A small masked image model, trained from scratch: encoder norm layernorm.
Rows from block 4 of the encoder of a small masked image model, named by matrix and row number. Rows with one number belong to one neuron. Each number is 500 + 25 x the weight over its row's rms, rounded and kept within 0 to 999. All counts start at 0. Numbers have three digits each.
After each neuron's rows are labels from the 100 images, of 14976, where the neuron reaches its highest value: "top examples" is what is common among them. Only what is clearly more common there than usual is listed. The data: abstract colour fields from 500 small random pattern networks. In brackets: how many of the 100.
# fc1: MLP up (encoder.blocks.4.mlp.fc1.weight, 768x192), inputs 0-191
# fc2: MLP down (encoder.blocks.4.mlp.fc2.weight, 192x768, transposed), outputs 0-191

fc1.25:509491492542498478516469515520500497494490485453537517475528490479523456515514474499513500475507508449474526500519538546512567467426483459464450495519541503540483539521525463450484494465519512519509491475531520494480488481457515498500500512474508516462528502514483574528486442505502512485526517483558462501512479507526499478511492516474524521533547490479494484456479502491480505521474481510483482497513483539518527530504535477493495509491512470504515492503512510486481516484475514507491491526517493503521516524498485514512455508471477469483448493463471489476509503565510537492
fc2.25:491532496463549523454487500485448498525501516560458480475458437450498547475536468487485467509498499473460506505439505500499418531508513521491515500499537476500475506480509502524479515484483519474505484484503470528508509495508532483492496500480528521496501474476527555462509497522480519513471508558482498470416524506495479495505503503508546512527501505548478478493493486458520483486511531531450538513521524539485517470478504505486481497504500480502493497493502526522509488512536535512498505535495508494482496467508512490502487461485527492462498508518546491483530503522515464468
top examples: mostly green (43)

fc1.674:490474483474552500507455514498548504513541473509515525468485501460509479485493493483516512480492565514492543501488508483500553499481516482488514473529517474527505452479505502475518500520493515535508500494503557491468525466533511491505518493515468463479491513495492489489552485461523521474504527512454442556517493517496523458498509525548512474462467485515515494510503523482495487497506519549516491472525505501421520520491503532505438495523475520521525459534493537475511503471480478509475489508482463489507544515460472511528508534547503463521502495481521461526477496489521531495
fc2.674:529505506506523505490518510441469502523507466501505524452503503505503446505473489488480575518443487539546514506541529518494491493442526486505475497481516495496498489503451504462490461526516506501502483518533501505517449526482515463495504521485530529563509511520497473511485467506536490476476501483503443538529526465471482519509530501463516496524469502483457505523462484507501488482470508492525496533530533484513461515498486525493499515491488450479518535483504478509540491475511503469514490460488554503479479543497463498540468447517526526504531515506503480475507514486550503485
top examples: fine detail (44)

fc1.117:506478522475524547494563482468488492471467486482485494466493474498542500491454481510525506520474523535517511484499477536503523531492506519515491468500536490533477505433465546519530522472513495492466500514520468498452534490516526517492465504494502513541463483498563487509496472430518488473479523455520501487498529516480498517520506536496459499496503508457503480497488545466438497508537513504488517489532491542482558531520539475509527532502494518505483479495518470494490528493488492526502534503506486535469470509526497492517486513503448497495492528498462554475518456476502522487
fc2.117:506482451508467512529506416476521493462497443456471506516490514512537510494492493480517500531512520520489483555462522524514458556530484480521540515449502506492499510466480489517469520514488479508489504488511518517495518519517491540479464541453486522514504514486482516493494517493491513496500478597462485477459498467490525500528476497473524508472477514519487492502515484490521519482517504535531532549489513472544528493501488531500520545462512548506506499473519521516491521496504515551510490510493487502495507490474443508520552498496475540558474524506507523510487486503505514500
top examples: mostly green (32)

fc1.200:503513487486486439483508488474467458473423493472505489549527518477466515488491527477483490530529524481460470507498503503485493505463489499488501477503512499520477495466503476540494517492495483475546519457484532538507543500473469532542495474496549526536536493493500526503508488541504513508485469532480491477473484514510516454461527508483463500502477549494506468526515511533484494545543547523486487485486530522491510517475528539478534455507539518481512475531497476546528474489488507500469534512539513487504450541451489446532513495492533486519498500510502519468490514488514503492
fc2.200:502507490471455469478504463535530483508479501555503490504537486522522496512487521555505481492495533503528508525457491550470509460441527512471521517489471481558515465521535441506477488513503527533516486496482447515516498502544474516499509487529488497503495501472475494449527510520499493507419448499478496523506543483541491451468494512499449499518502519517492497546526509479521507453484489506453502495469548478503463487487523492516504442472481492497510524488513464475505488501509459488533477475503517511525492502528509517508523505494535546478513483503495509531514520497492526514
top examples: mostly green (37)

fc1.549:530473526482527488501516515524481498519529515531514476509506458554497512489466513447502469489494502468486519488467503513516508475493510485507489526482484512492525485510450492465541551515533482496490531492504479504493509532530476509476522463507537491497482544475486478503533477512467468511514496453495479518513476478413503507445473471499506485505527506473510505522473490471490488522461529506474497506526501537571541521484537504485537533476494502433465502483481435522490501484471535479488520515494507492444506544512474491503521502511472501479492490481476487482494506507517436456
fc2.549:497501475515466532516515544511507497491466528484491517526550529498451528497517514505526479460530538524545509512473490495503502518573507462490511482483532502498504512513546506581525473506533504546512508503490516516505540519501507490500477524506518493511520464477548520477464508493533500519459488539491466460520491511497513515471516503479518507508463469496560509465493559520508494487494475468501470485507510477434478525530495482491508525524515488525489503465509556552506509514520510485501484482512480497493517523516487454477506523474458542487524482489514512502547508513481565484
top examples: mostly blue (31)

fc1.668:470470504480523507453503482474538515486525488445531469488486498477486535535448477524467484502499534500515540498532496465468487528449475546520508418524509512509502511459471552490526526538480484496523468497514485517518494477497516468480509496534489501522520530512479488491458511486533524478505486506491498490513508483502492496484531529459493481510528533512498504480516455533527490507539530493476519449498504516474507512454494509480455473478447536521485492510510502513494507473490471487502530472521490502524491489501470477476499506465510544480565555486509495518508518545438498511
fc2.668:487497524542502471501494459533528507514484462451480500526481492498463453498477542461485485513473454528508520520540505460470513499528500523455524490518532536517489491477494517479516549486512473480513474470505526511524461499512463473527481521505438476501497527508558475519500489509485504489482499485495478543470499500473485522511484473523517479493514472524498544515501509560493505538485519541477536544484514479472522467514530497522516440469498526490530519492537506527509488521492507489499502486455543497500505531508531502514466484489522458460560533511545494479513466519515468508
top examples: bright (28)

fc1.481:456515496479517519484503482501521507522526524455466489521446458505521503509504476511474509510510493503478473495537438529525466477504496491539475524512482506493481504484542509516512571519525535494450503466490498507487460507472510501511527508508510556492474466464517543480472464497479535481517535485470492487496476510512532517532459531495496521562508514528482497504460490495517469460514497506513485507473502533469475454512503510489477510510500441534501539492538576551519526512494522532525533505504516497492499468525509487512498529505529487493438529511508472492537494495488486529
fc2.481:515496495511468477454452520568511486497510452464490492517468486504519481505501515443469502515512505498483488535493487527499524546469516513510522508511501495471497543482486500501487523493509468520506533484528482448473488477548530498504453506502495501508486491538516530478536533519484492495526469594518504533498477482576471463496484507565451515514496516484460499506449473503507511493524546491523491503463493457505516482473503521498501489520514503535492501507507500517547477534473511504521478522502485485450528524515493514493472494506465480481492482495521551472546507480500520491
top examples: bright (34)

fc1.318:545500513478552486514479551475490508493496503463515487489523496569528486522470442531510521503519560489502525508537474487484471490480490485497490531498490512501513501476521499493485519494471507526526503516504548507493505506500507544498504482494469480535453507464544497477513497516481443498477494510525529447530557504447512516493513511475510470443494566513491487493495484480480530534482428498464500476554481473518538502481477472497475527499493486477523504483500500525471502488493473518504538520492481532512491511483481527519524519510444459509501488531551526507503523513507497466
fc2.318:525554510511450493552471471496522491524475494532482510503474509496515564498541462535510558507511497497494502468511496464476498499486525478496528498534466535527480515499506491482504501484530502481495464514523484490457476521488471489498521491508511491468462519478516571506530471528538478491542514511521527534531522522517487482496495493500492499487486489470451519513486499500514508445516452499547473523490477490450442502505486439487500475505494479537492532561518486537508514513474491518476519483491486469496536548513472519530503487505527514526498487461505553474489489490503456482
top examples: mostly red (32)

fc1.455:487474507487515498471495520484505518517479456526484500542498468495475498512481483471531489511501498477492497514476494472512520472478486486513510449514494467504544488453492456478485464490498526458519497500445514510551510528543530500532512464497459494471499474529526524483519481491522524511483506522526534562474496506447507515458488475499474485506525536512489511497525511502525489471472499512487523511514521494488540534501479507507485444486544505445462541543502496543488513465523459452487528581505481528514489490494506516546507522492510525512532491509463530502533480478492488445
fc2.455:498492532493496482477540518457535495491509470485507521521461548487491518520512505546512531521530511445541493514544508539476517512483470539498472514535482520541552512514507489468500514518485508486483554469476501523537472486470484516494522505504514505483482499493486491527506453524489484508436456473455486520495467541567498480498526514579473490481478488482499547505504494538496498485481475501476490488507504505464506489487492430494483508518527544484518540525488442529486486535517497556515520498484479477493502517495528502477532536485517499504503497504515463476517499481505480492
top examples: bright (25)

fc1.92:481518508497478493478517513513522500526516471454529504505472513482497488531517524481496512516531480472512553507510483514539504511469494515496496531431512542471526466527521496481512524490477494476530530486523485521499499494478490489489496504510486510486494536458498492500522518517523470507504470455491512499530483499483483466501481489563452516507492513480509487506535523495439485510527498543522497467498536447483495570495491446535475511505495524495490513547503551522514461512513503507541471501508527456526485491501469506475493488481471474549516535482458522391506483496493488506
fc2.92:473475487475489521460507585493512493493512497514523502494466473488490493494456446489491446499481560530491505502517480434507515490484502465531473490507484483449502501502498547510520520480486491521508522558483498507507519528499473523518495506504532487510490504464544496479475553487491488504472498508482523531453509505502518499511501504504512521509477520565453497456555470478505495522508475483505482495450543465530438456484472507518497518495488494498509510476488493525503516453463519485469494532506515511511558475500512489520499500533544490442471519483483524517495516515525481491
top examples: dark (36)

fc1.626:503465506493507515464493475518503485474500471497514486511483533489502474478537490487546479499475520496510498492488476527532510474509476561521500474503510484493523517534541489485537521500519494495495486484504487493495509506487495490486517506480458499516494513473527501514507480479483488487511490518453514472495510510507477453506537540545544491481497483482489536514473525477460505438516538564531494487537525470435519568518478533526498476564458482514482511503489505486524478504426503511502503510521530487531508506537479485558500491501510566492517509453542497517468506464485552487
fc2.626:461517507480530520452484528452475500497556520466529498499520552537515513520509528518523464532509449500497478509481517463540505471481492539440532532488521500522510475463515453488469484505475506496480542502521498493483490558488448531508489521510549499493503558499478523518473529500519505506504513518503495488489526504457532488532529503488454508519530506516506544467489532508482499525513545546491502501533492539531489457509508491485505498541498551519524495508511494443503468497538498474484519479506489521503496509447532503534489497479509458490490525533492495500501503505543537493
top examples: mostly red (28)

fc1.169:471490477508455482513527488449475468456509463530540490500509473527490499454525464512542478486502526473477522515490523506504498459481529521459525471465493494533551522505497496523497516512493483472499488550427534511499532509479517525503485487506489528499548531496482497502503506507564485510509470502492490516476429482485505526485518485540493527443479496493489492474515479483537524508478524459508524555512487521515495485517466504517477505546493521489492501501529485476496461473489513520528440531500499521509531487540467469517512502476501503533471501495546564486486514505480527487
fc2.169:524504512520508539511551530528507501469485495446482514476510484555491549500490488475464495536516522512516512489450512516527511482500465497480504482476484512520537490483489507509493469489471566481499503463518468528505495488492560492512528505486508537467500494458505543465555520468563555482498470488494462513488472483505528514559512470500473490543516449474464500522490478501492535536520551553505506515529439504524460493489517509502477554474498492489479505511468511521495492508530507492493535528503472506510487539492504502496493507519528497483511505498463509504482502502474452502
top examples: mostly green (35)

fc1.191:516473535479488496525501476496515499540519516501512486524501498514441526499480492471505528467508497543498509500459483500496525525539499498548507513518479471513466496460491517457517482503482483504504487429476495507518505481503521503534469536504453444517504512503463495565473474513542488457493526541548478485501468537499545504488527512467468473506527501499508472535512489470517507506505478504531489518498511499511510471488522532483465477493525490535547548477495474512491526532474509498516522512494500523521498475535550477493518440549492513449494478495484513485425497519484461494
fc2.191:511484465563513487517514528493498524490491508512508482591527491481465516491509516457513522485494534502501512507501520542522475519554535476527562428500502519490512490487470493506526494495481521469503529436468489496509560493516468520508502495499518480479501519450467482472518490485522489509508442480485535487477491526509508487495527538508510496495505511485523473468446507538514487521544501525497484525509506505523540541495480541509482501535503498474488488496497502555488480454473507465500484518497479522491513523556499467527491532481462504466528524486503526475501505468492542481
top examples: bright (26)

fc1.705:498486472479518473512516468500557523481449487514487484497506526514523463480531481505528562531511516472487504488482505495511516503483493489498463506527515491480507472513474470503483456506532497487491514488523549501471509458532515491468497517477502460458480490459512525494532496483446485479481515478498524460509537467517519523473556523504504508518510538537464503475479490504506529500501529479522482481541457514484456469544506486528480520503516535474490512478550531497507475521507495473462524494497482468540506473543534489527480496450515554543471464528483507522534467487462543492
fc2.705:507548512565476510495544478480465491492503471485499486483502491481498467476507480471522489520486504462512511481485490494450502488553445525535532486531515522492478522496505503506522531505464529505494461543496493467498495435438500516490499444505502529527507526550500502491495520463472516483491493495488511507531484513510472508432505507524486513513522524478509498502524493487529534509522509536494507464449494469570505471499499545517510440479508480573554535496516498491503505478526522510513482502494495452476449510460500498495520536505505502488514465493509476495486501501529490486
top examples: smooth (42)

fc1.172:481475486466524486509522500465521479479517463440505539462539483492473541502523501483513524484512451488509496506531481577510487495509489538451514544461523523465504454521496509502518509455502529489479507514481486488495529530533479526524494502509480474512490469478528505517469477486529482514518489475479449514544515498499526497489511514537481516519486493544456502528511464491465448479505558513511491483484505531487508500497501493508488475464521473508516485526497498520518514458520485539535472511542473482484532460535497473505483522545465508510534476522463495439481497470485468520
fc2.172:464503492449510471535447493470491443508551493510462508507458464532515521476515532498495457518509513457464494520520467575468539481476484469486495463544466523484505504475463508483527511505469526532505479506491544505549486495515531509487504470513524524518484472513518507485508520493472502500479469503513489524464473501500532496541511543522485504451494527502487471491476508518500451536526492538509480518503486479508508476493500522518512495510506493549499563496507524451520531492466519512491526484497484539511534461549530513510502499532491471503514517490484479442525499507489466497
top examples: dark (39)

fc1.219:511511491498509515460525514473470487532476530515511449504490542486516509534466494477495482493509456505499468463492486466457476498472509476532515506541526452486470479534486558503513506462489529506482507495517456497516477467529521505495458531518503487518549525502449516511498507500483527537477478463484525510499467516482497501475503552504453476449533493510476482486492529468523538501520484504498474482511489492552547456462474490494525549525488495446457501522459476543475547512491499464517497508530518514538503519505514494488497522567501478515493520527506470516500518523507507479
fc2.219:489495522505479499499555514482483487515520480518519505527512523456508536517493520503523501510479478508478515469489580507466470526475461538533454530456501505524515492518500510483469516507544495470501497505489480522554489504547508505473475516540410447508532455552471509510489484510466500531505522475473474492506578468512473522478501483505522518489476528461505513502509547452497512477483482543478479498504482467506515500516491484486499514493527490498535494524519516486502475501522495494505466505490504553514500470492455530506533444506509483494493514500523508497544492490508542502
top examples: dark (25)

fc1.123:526522509467470499550514478485513520475495516459492524471448490568482495469505539519549482501486475497498483464505495464524508543482465496517491522491511471488482465476532484519512488493483473514495532462495492473526521491512448487534509535469526514531495503504503490532505525512489427521576511483487501524488545457552475502459499484455468535486493555508507509484455532451467492483499490520515501478485488521514502503528564471488532493477496501511491516516512488483511502476458517486479458542498483525468509510494483486484495505521521493522530539477492472499514479499457504494
fc2.123:503459513481498503456456493460478555508490471499509521481503521477498496532495474478529482500493475490529477534477495462495509499447531487464484473515486502493496491443465512522478525491469457507500501512508534493496492515476503495515531449454505528535544453542505510518472510500518494481479489506477519535495476474537482467538484491486502505471451524511466500461546515486493492506504469507538453487525478506523498496423522506500503456492518547563473454479488514489512499504514514483494542502505496475521482495478484515516495493481588535471528516504476529467499494492483491516
top examples: smooth (33)

fc1.691:483444514482531533478499439477516477549481479493495523539516492497507512509518465425479496517498479453482505500482519508517459497472503487522491472499517514520520541476486491499466452512469510501519516514539492508499564515533559531512485500532481516444496518500527499485485508515481527495473491543522517508507526475455526493474517507488482485497531514495534482499484542517481522541482532493539534473532504478479475455531516486531501499524474501488497502507477505460539487474507496526487520556484513455488556488489480466492521544464484495513498484470486557509493483502478460488
fc2.691:529518467481490501500471498472524505489515498464517532503448524476538511510491476521509496489515505475546529482543538517485500503502487463505481536485466518464492515477488512526554466497472501508476568526492478542500450481518482457487565509526484480472490492449506496540474510496454487518531500470526521563514493505491478465506485505555533495495475511512507493479458512497501537470496486461446534475482477462503488508496493489534512518458498526491502513529500478496502474474490477475512481513489484464477463449519493500473524491511477480494492515522496533456472481542559506503
top examples: dark (30)

fc1.498:483517473469512554496485463444476501506480507463514507483511479494498484534458489510467496491499532483496508480474494496516483544541483510495494481472501491501456476486492471553497494471534482473513533533541495505555493494503503549498490464524502457510506553505492450493528483469437490479483568524509547482480484477464520496472458516537541522548504525510474544510545501530514517507513514487465509532484491470508527514497495465493476521507472490471517535495473514534528469502532459458494518513508481461460466507537465511499492513488527483520492487510497472486507537508508498510
fc2.498:496502523448482505521510516505471458446466476517519503523529472485484510491452476471497478465511498500467488510502511502510433485481512525487527517488463482501464494499495521517526539533496531528494427454445500562537487486506500452488502514496487474471480482542506459524505529515481498496498454498495532530492479535481502442491490501482476501498501461524540501512479553514481503508510501492526471454540525489520467510530508519495511465455483445496465505475475478475522502500465516522527530478524475507511542468445500496506496506485487510493481494527542520504516500481494527512
top examples: mostly blue (33)

fc1.754:544495533518490494567515487492493532518494482485506529488500542473485460514497473540491495512509478540459478479500506503468516507498479566527509521470516487457505501489531511485494505499521489499486490499541483516465521489498526453524556538523453524497533517488481500490473487518446499508511527474480503499524491502494528483480506531484486502452486499518513497518528510478484494508492501532506487474517502505488502464517519541450465507543493492516515483496531453474456537488536494526569493485485492518469542467562481477495511468473548483540499484495517453466486470517458544513
fc2.754:455518519503537539542520505512490497461487475547464519515538489501456466513505490499500494512521534527507497511501474528478501445508495507507485490516524536486439503538470481473494519520480465502481510447485473469456472519515478534486485502482532479473512500485516505503501556517496531542500470515510510509577507526495503521488483517507505509483509428475467493477461513451505513516466556507492515496510510490527516518490484489493486554483504454494537508505501470507486463537517488467502496526503575524505465476507473498552538478540499537503500520492483481487482485484505497510
top examples: dark (25)

fc1.509:450555456514540474489512488477471483498486476474516500495483492501445451488492450476494499509508554494496519478520494489445502546529548496530444495512558487539538541478518470479475493479501457489499511474484480467519528518504506505486511495522453520531472494486462514500501532540517496511525497542481473541500479526494499520449511503492524525477509491530498512480510516500484481490503493538508488466509487487516472486514499537533447494504466498528469511463497533516501556508481504560485499499532458487500490482515518547501537521509451520501538509509494505482498522519503477468
fc2.509:488476548511520492508538486513482520479552511483483504524501494482500498483523455521510476499476516530489491523467471504499478509533491510515485490517510526479466511489452487457519530505482541468502420496500506487455536511475491488511423418518485523487494469511536544522480493512512514518441496504504506448482488543543487522454541498485478495471515522516563484481485471507514507495503467485468547471484497484491499467489510494511510495478490514504509545550498484501491500467504491493506533478510461513478476510514528506510453502460506475508520526493504521514525490543466453493
top examples: mostly red (50); smooth (29)

fc1.662:514498492475498472518493511486521532514526448498491533534564506520495524510515491515447508508489480544487520505529503523473515531491495494493521485530504497511523480465487476498483545485492491482502497501487504466472539434474509486547491553459476478529482462444456535549505529499524487486506499468441477478496487494550475487473517472527481521495483522514492499487514529484532498507500496466534466515518496480424516567466540443471514498465516497512524469525516505516493515495490527505532475502505482490494499491504528514521500499508507497508553486488501514466520509503474478436
fc2.662:498464524492487488477525485446534493536472516479518474476475485538496521501497459458453451514474480497473488485506522494522546467467490461465525464467483496549510491528509479492502546488496497490499517523489537510491501461539479515511504535513501488555550553524522523459491479530540473495494450519501472513485504446481455481457509498514489488485528485540541508444516509504496540493498541489473495515532483518538501508517491501500515484454490544502473496465484480478507481508445489503504495529493493484471505510501504508507507528482541489477463515526491547518480505480467469514
top examples: smooth (57); mostly red (56)

fc1.632:501482494475540509500476509559522502491512479463514440495465500511526535494503493475500493557499454471532500496467541524503474480493480496496512489538396504466510512534519502541513489528503479503491519488496479477509443476498527519495494488445478478475512497477527464472537482512514488506484485544540544475507464517460515535527461480536520493529488539515486504547486514477506493515511521511514505531481519478539476515515532476468519481512522468434514509469478478516501468504513485507531504518493525494484493512440494516460491498526500527509528538485500487520493473476504510494
fc2.632:513505472534490489500489528535552470452463531509517487561524523537516434493527517519509516501519480524491517472479478516502553504519519525513541547467555465523505514439495471531497526495519505519492503506520474481506488474546534509501493535479512501497487553529522461461483512518500493505521511503479501529495441543506481515568495479516478502537528464466499501488520502531478475518474537491489459496512489480494494540447492475495512431513474480488501487526503489540498480530503498503476509513492526489511514505505498535517468496505487479516507498497509529495443485510459506519
top examples: fine detail (36)

fc1.164:500515463554553512493535501479477479481515523479500452469477540506566482478532509517498508509494474479468504511525467503461524503491502513476503487520484510511495445505532490504535514513548498463531524496456498496489534481501434512489482506494512502490520472523490507507527515509478485515497523482512479518514486491534501467531499510505474499520532474520493484492471506486542510507494465529519496456539527491509502479513420495504505544506494514458502441519501489521486482483467508487545484509522457516550492503499473489509536498539517484594484555510492468496453514493503492489
fc2.164:482521526512474483497527464490520496463501492519493483480478503450503526517539464497438551506499455492521502533525511505461464531462469473489458533528523477495489508492531513457533487499480467495492476491543516476458475528527505463486460488490509493492513539482530501499500477505531469520517503460504475532467494499490521466524540500571492499519508483442507505505500423541517537525532520488537486515486480503518486522509482549487491495499510476473459518485499473536476472514466498525495468484482484512489550505493471503497505479472469466477518515490534465523490500491542519491
top examples: dark (27)

fc1.227:503506531499530496504459527477488508485470504481504504509586497495467473489518517463531514524459529496542482495460459474501493508484537504506521488447479470514495492501525544542516504480492500541518487484469511512490496547507539494524500499538490582556527504504499473477489508505481525472552466496508536507498491451491483519474479505501445488456524505455469487515481507516554529508475489487506473509481503515510515497494417520515514533507497524494515474492478479492478540499529529483465503507481478485497540511482528487490463501502493496452529502540487538509519510503498472491
fc2.227:505507494454530491514504474460505503479527485509484505478465447485528485520496564558488501529483513482485502496471518543528537531510468531487526484487509532534522444501553500487504489521508532495504467494494490498502484491494444509497474480480530510491531499449483458515500527491504496500500515484483475501506502470550494491457516460499480498462495488456479472483485476554515523503511569486484537457499545513543484527566502507496477500533506533480533514542501474491488528515448501517530466525479483482467489524499494515479477497463468512506466517526492491447512497494484500487
top examples: mostly green (40)

fc1.19:530492499437519528484528508488516486518484484466506496470478476485511496447530474496513544511476511538503526529443491503477473471527497481515527507505484487483478492472478520459514509470477483517510519504479514435504498550468556512513488498517496494475466471533442498478536466549509519486509520514476508484471454478491505497482518481504489515479510499517492531481533512526471487508493471502487534551495514489514516520493460553506470461518510509527492537488542484544539495495536492527548499502521499507539477489568494489511518528493483484516539488528505542528517526470517500445
fc2.19:451494478511510526487508512488523485503493518514539498485544474518502482506489523503494458491517483497459495497522503498492482500483473506497483475507533538480513511578517487542512500505523521458491513472528502461480460492514513517522502524514467481507492500413494502487513512523526527493489519497500475547492464465552493554476525515505503486490496535507542498499563552477483489514522489540511511500516504490465476462504493410474503477494501487514500469491491517519456521477562501541485525561516525482521537460511479502507510526480478479472480495536533532490523515510488505512
top examples: mostly blue (39)

fc1.126:488482518501496489477503504476481485471569457463502475519494507513483481539506472552491494521472516463533490531469546519491488540524482534497514522465487487493468463487534484475489484500502504502477527482475476468522537476520475527514515501505501490551527530493529497493477477498499481477500513539490505504516510500510555494446485479537460506453496514485502459496501515521521498464473455482525544511514446524532505479513538530545454482518461478515496470544476459453469493546514477507541482490493511485502461480491480479503502488502463504516547472514499534460464518493522517515
fc2.126:466479502524455510527519540519532461501537493504532507516535488455526505479489445468493500493545454488496495494521451524478518489570507476479482494501480462496481498486467536512499517495492488489507510472482436521515509498526459540521496467524469472502496485436494479547524487525506525507491501550480496504446445553486503486499505502480516518489508518539500524528489503512492523506492511525493490520475482491541493525495527499501511466546486433511503479516527491530487502527541491432492488524479488519499527509493489510486496519548553489495506493512465468529500517500514464508
top examples: dark (48)

fc1.196:482477462509487478508474501508544487525447507489455475531547490530551545477506511522480451514482550518487516516498512502473504490505490513537473497475460469485497480505462460476537509502485518499491511487475524509535509498510461511489497491531559506529511527473498493477508538485469508488490493426487544488507491489485540473486554494479471460472476460510484505537543528486515450540458513496529509494500477483539482513539512515504455503508528509515487490544491480506478492504486563495506485516497488494468487486540514483486521522453517514502517526476465483481477524523464540496
fc2.196:488511512517532496525462449457475504476504499492523491504546494512496490466510505494484546475470496521489492535516482531500513474538516467499518470498485490500500509525549502499508517509524487500508494503556483499460501514501501551491515494546544502517509494512495517518512486493482508510482502527518491546492521488454513476482503436511590515533510512443520504513479471531531504486494510464560521481562495444511472489477476511483499490458498543523506522532523467468526534487516457549536497463508480496466533504489473518538518507500541503512501517515498495550539498521522478493
top examples: dark (29)

fc1.203:508481482515501515512492479500479474498510494466524496473488447510531506515455532505527505482490562490498491513446532481481501534466507450517493483519484507484529537495531533476508537522507507460488528492486460487511500484492547494520517500514523488500445450476526520526506514510531530450466494527499533523489500456455489486504548467533511521493489474476482508544499551509526502456477510493470506466488541495486511544488500508502491525458492497478492516514472499518532480527477536542458487524521493505527532498483532508481467495488507512436486529511513564481487464515465461523
fc2.203:512514512522479476527481476445486519486513478479527531510561465491483536488492436503485505521499564499535502501544555520510518485537510477533516510482521512513493495469523499463493487507492523500473516508517526517546487516550509494521546462495473502484491494492509514486503506500550533507489557529473489494507507511413499471498490509503535501538499501491447481490471549519513506523512512515479511524505513552504493488497517544486507469501567522509510475507527524501484463495483474474483484514489463494518559528493462522508509494503470512525493531517460551465490503489477480501
top examples: mostly green (38)

fc1.26:517458484477468475488502521515452526505499502481474523494511505475477458521506503466501497488526537490496473522505509486471515491569493485492496479459508463508455508441466510559484473466513457446514516502512473514499519552512484515484518501511498486477537545509508505501498554510484499526473529514470476511529476508456495500481473548489458487564486512491540492488537525463503510489528478475494496507463485518518507538494517430498502472537497484517481502466493506534494485514517532530476499504539495526470462480552513494490474537506498509453501513498529514487482540455521504501
fc2.26:497535507515483528462512532479484505435498518504509497447541489500549476505480488453512473492517504479507512479504464493499473456500500466510502521468501511504512479525463557507469525478510503504482489506459491500503491495489456508515511484454506545506479543464513532480514438521485458508488472467523526503459517533488502512500506486527525505531462447484495482516477514463501504517536478551508497489494465532492470536502480467474523544472497480520476528509474462497487482530499503476512506529457505512502558463469532508547484466539470455505466466523490498494488498505502480458
top examples: mostly blue (38); fine detail (38)

fc1.194:419472537506545504474497499495519486516538552467508493494493520490534466508488434522490486503517482467531496474547494454503529471538489491498473477509471449484514469527505532528497475523471489488531478501462493526513488498465497500518482510534478488539503505443520480496537548502478485522512502490487474500507473525522472506514489503518461479523508497486519485493529520511486507532498523533484502463489519524439514484542475519457511446506522493501481512456491505511508459486516481507546510464500500502504504491513542511506512543464517458504472512521481497498538505531508566544
fc2.194:485449521485546498513511479543503498516494487494437480539480470509536515489514476504469493489520483498508474489476450486545484523492470496511500518495533514539482542489508455488490519496509504527507483476484496482518503488524513502498499491489495506487501475500523496467481498507492461493524493482487502519542554494477500510514513539527541519511503533529478489504505520519458534460500501470481485462534520498546494487429512470530510515519486478542477469518485526461470528482479517492504468494505406491454514480445551522557498484512495528490519474496502465490530512514453470542
top examples: mostly red (29)

fc1.389:487516517478509484512515520548476522523447494536510500489506460504540476553461492479501513467469488504495476521506500518495512495485494464488449483462461526478538509545498498439522527515516491513477543494487479542460526510478487533492506452495509523488521508438491519505494529518517499533495489515496503465508447514531481469526539515508446511492451497542488512528489499524505517532506516488495563465510433489538482466503505541503487518458512497520514491516491526524484504513520482476515488498523499468437537522484519524520504489492467484500467517499510536492490522527461518462
fc2.389:484487525538522525534555529468542491497551524504477485470468553535473491479504491493506514503489468500501473505522528456513518506490494489544477498563501505534539524516495478465500511506533509494506547487510523533527449504462511506503550521533543488524500514519494458483531476511476463502471475470464508496483511486505510444484537482441527489522520443483490514482487430491488502493468470541487517447471514472476496513483520503494492517477506512518533495448538487516513519514482477506484476533500495482511543524488485529521517482517459482488517522470517508479496492513483509481
top examples: mostly green (49); smooth (32)

fc1.8:452497473500537485497477518490477478533552508493543507508556507489537507494539449495502482509511517486478507494507525487499505498526513502471515452493501479486525525518487527579486514484492514517512537478496485502497465497496484560481477489512507528466518498500559527508494480477497497475513485519500521509487501499469489536461474485471552495565491492489505487506550480471497513534545484487515510506498496468497460533472474503513475516493470552505441513540490474474461427506440478512506544511504473490498489501458475472478519520495525516540526517518529505535485496491481504482
fc2.8:556542527495531519509517543461504470523429506538524492446477527476516496489520469543511489542494467481501491489467479491499478539507524497502467559525513582525502513501588492496477465490466518473501513529487502490531497510532513497488505524505520450484467494504501461527493469520505501496503507494515512514446510496542497494491504539493502486528501525486528493498485473497513503518463486488537465486514485525501503496514488536508497490503500549485497459511513526446485541499477494542502528495479496461470528516519458507446512469476487490512459526471515489521502498499500518489
top examples: fine detail (54)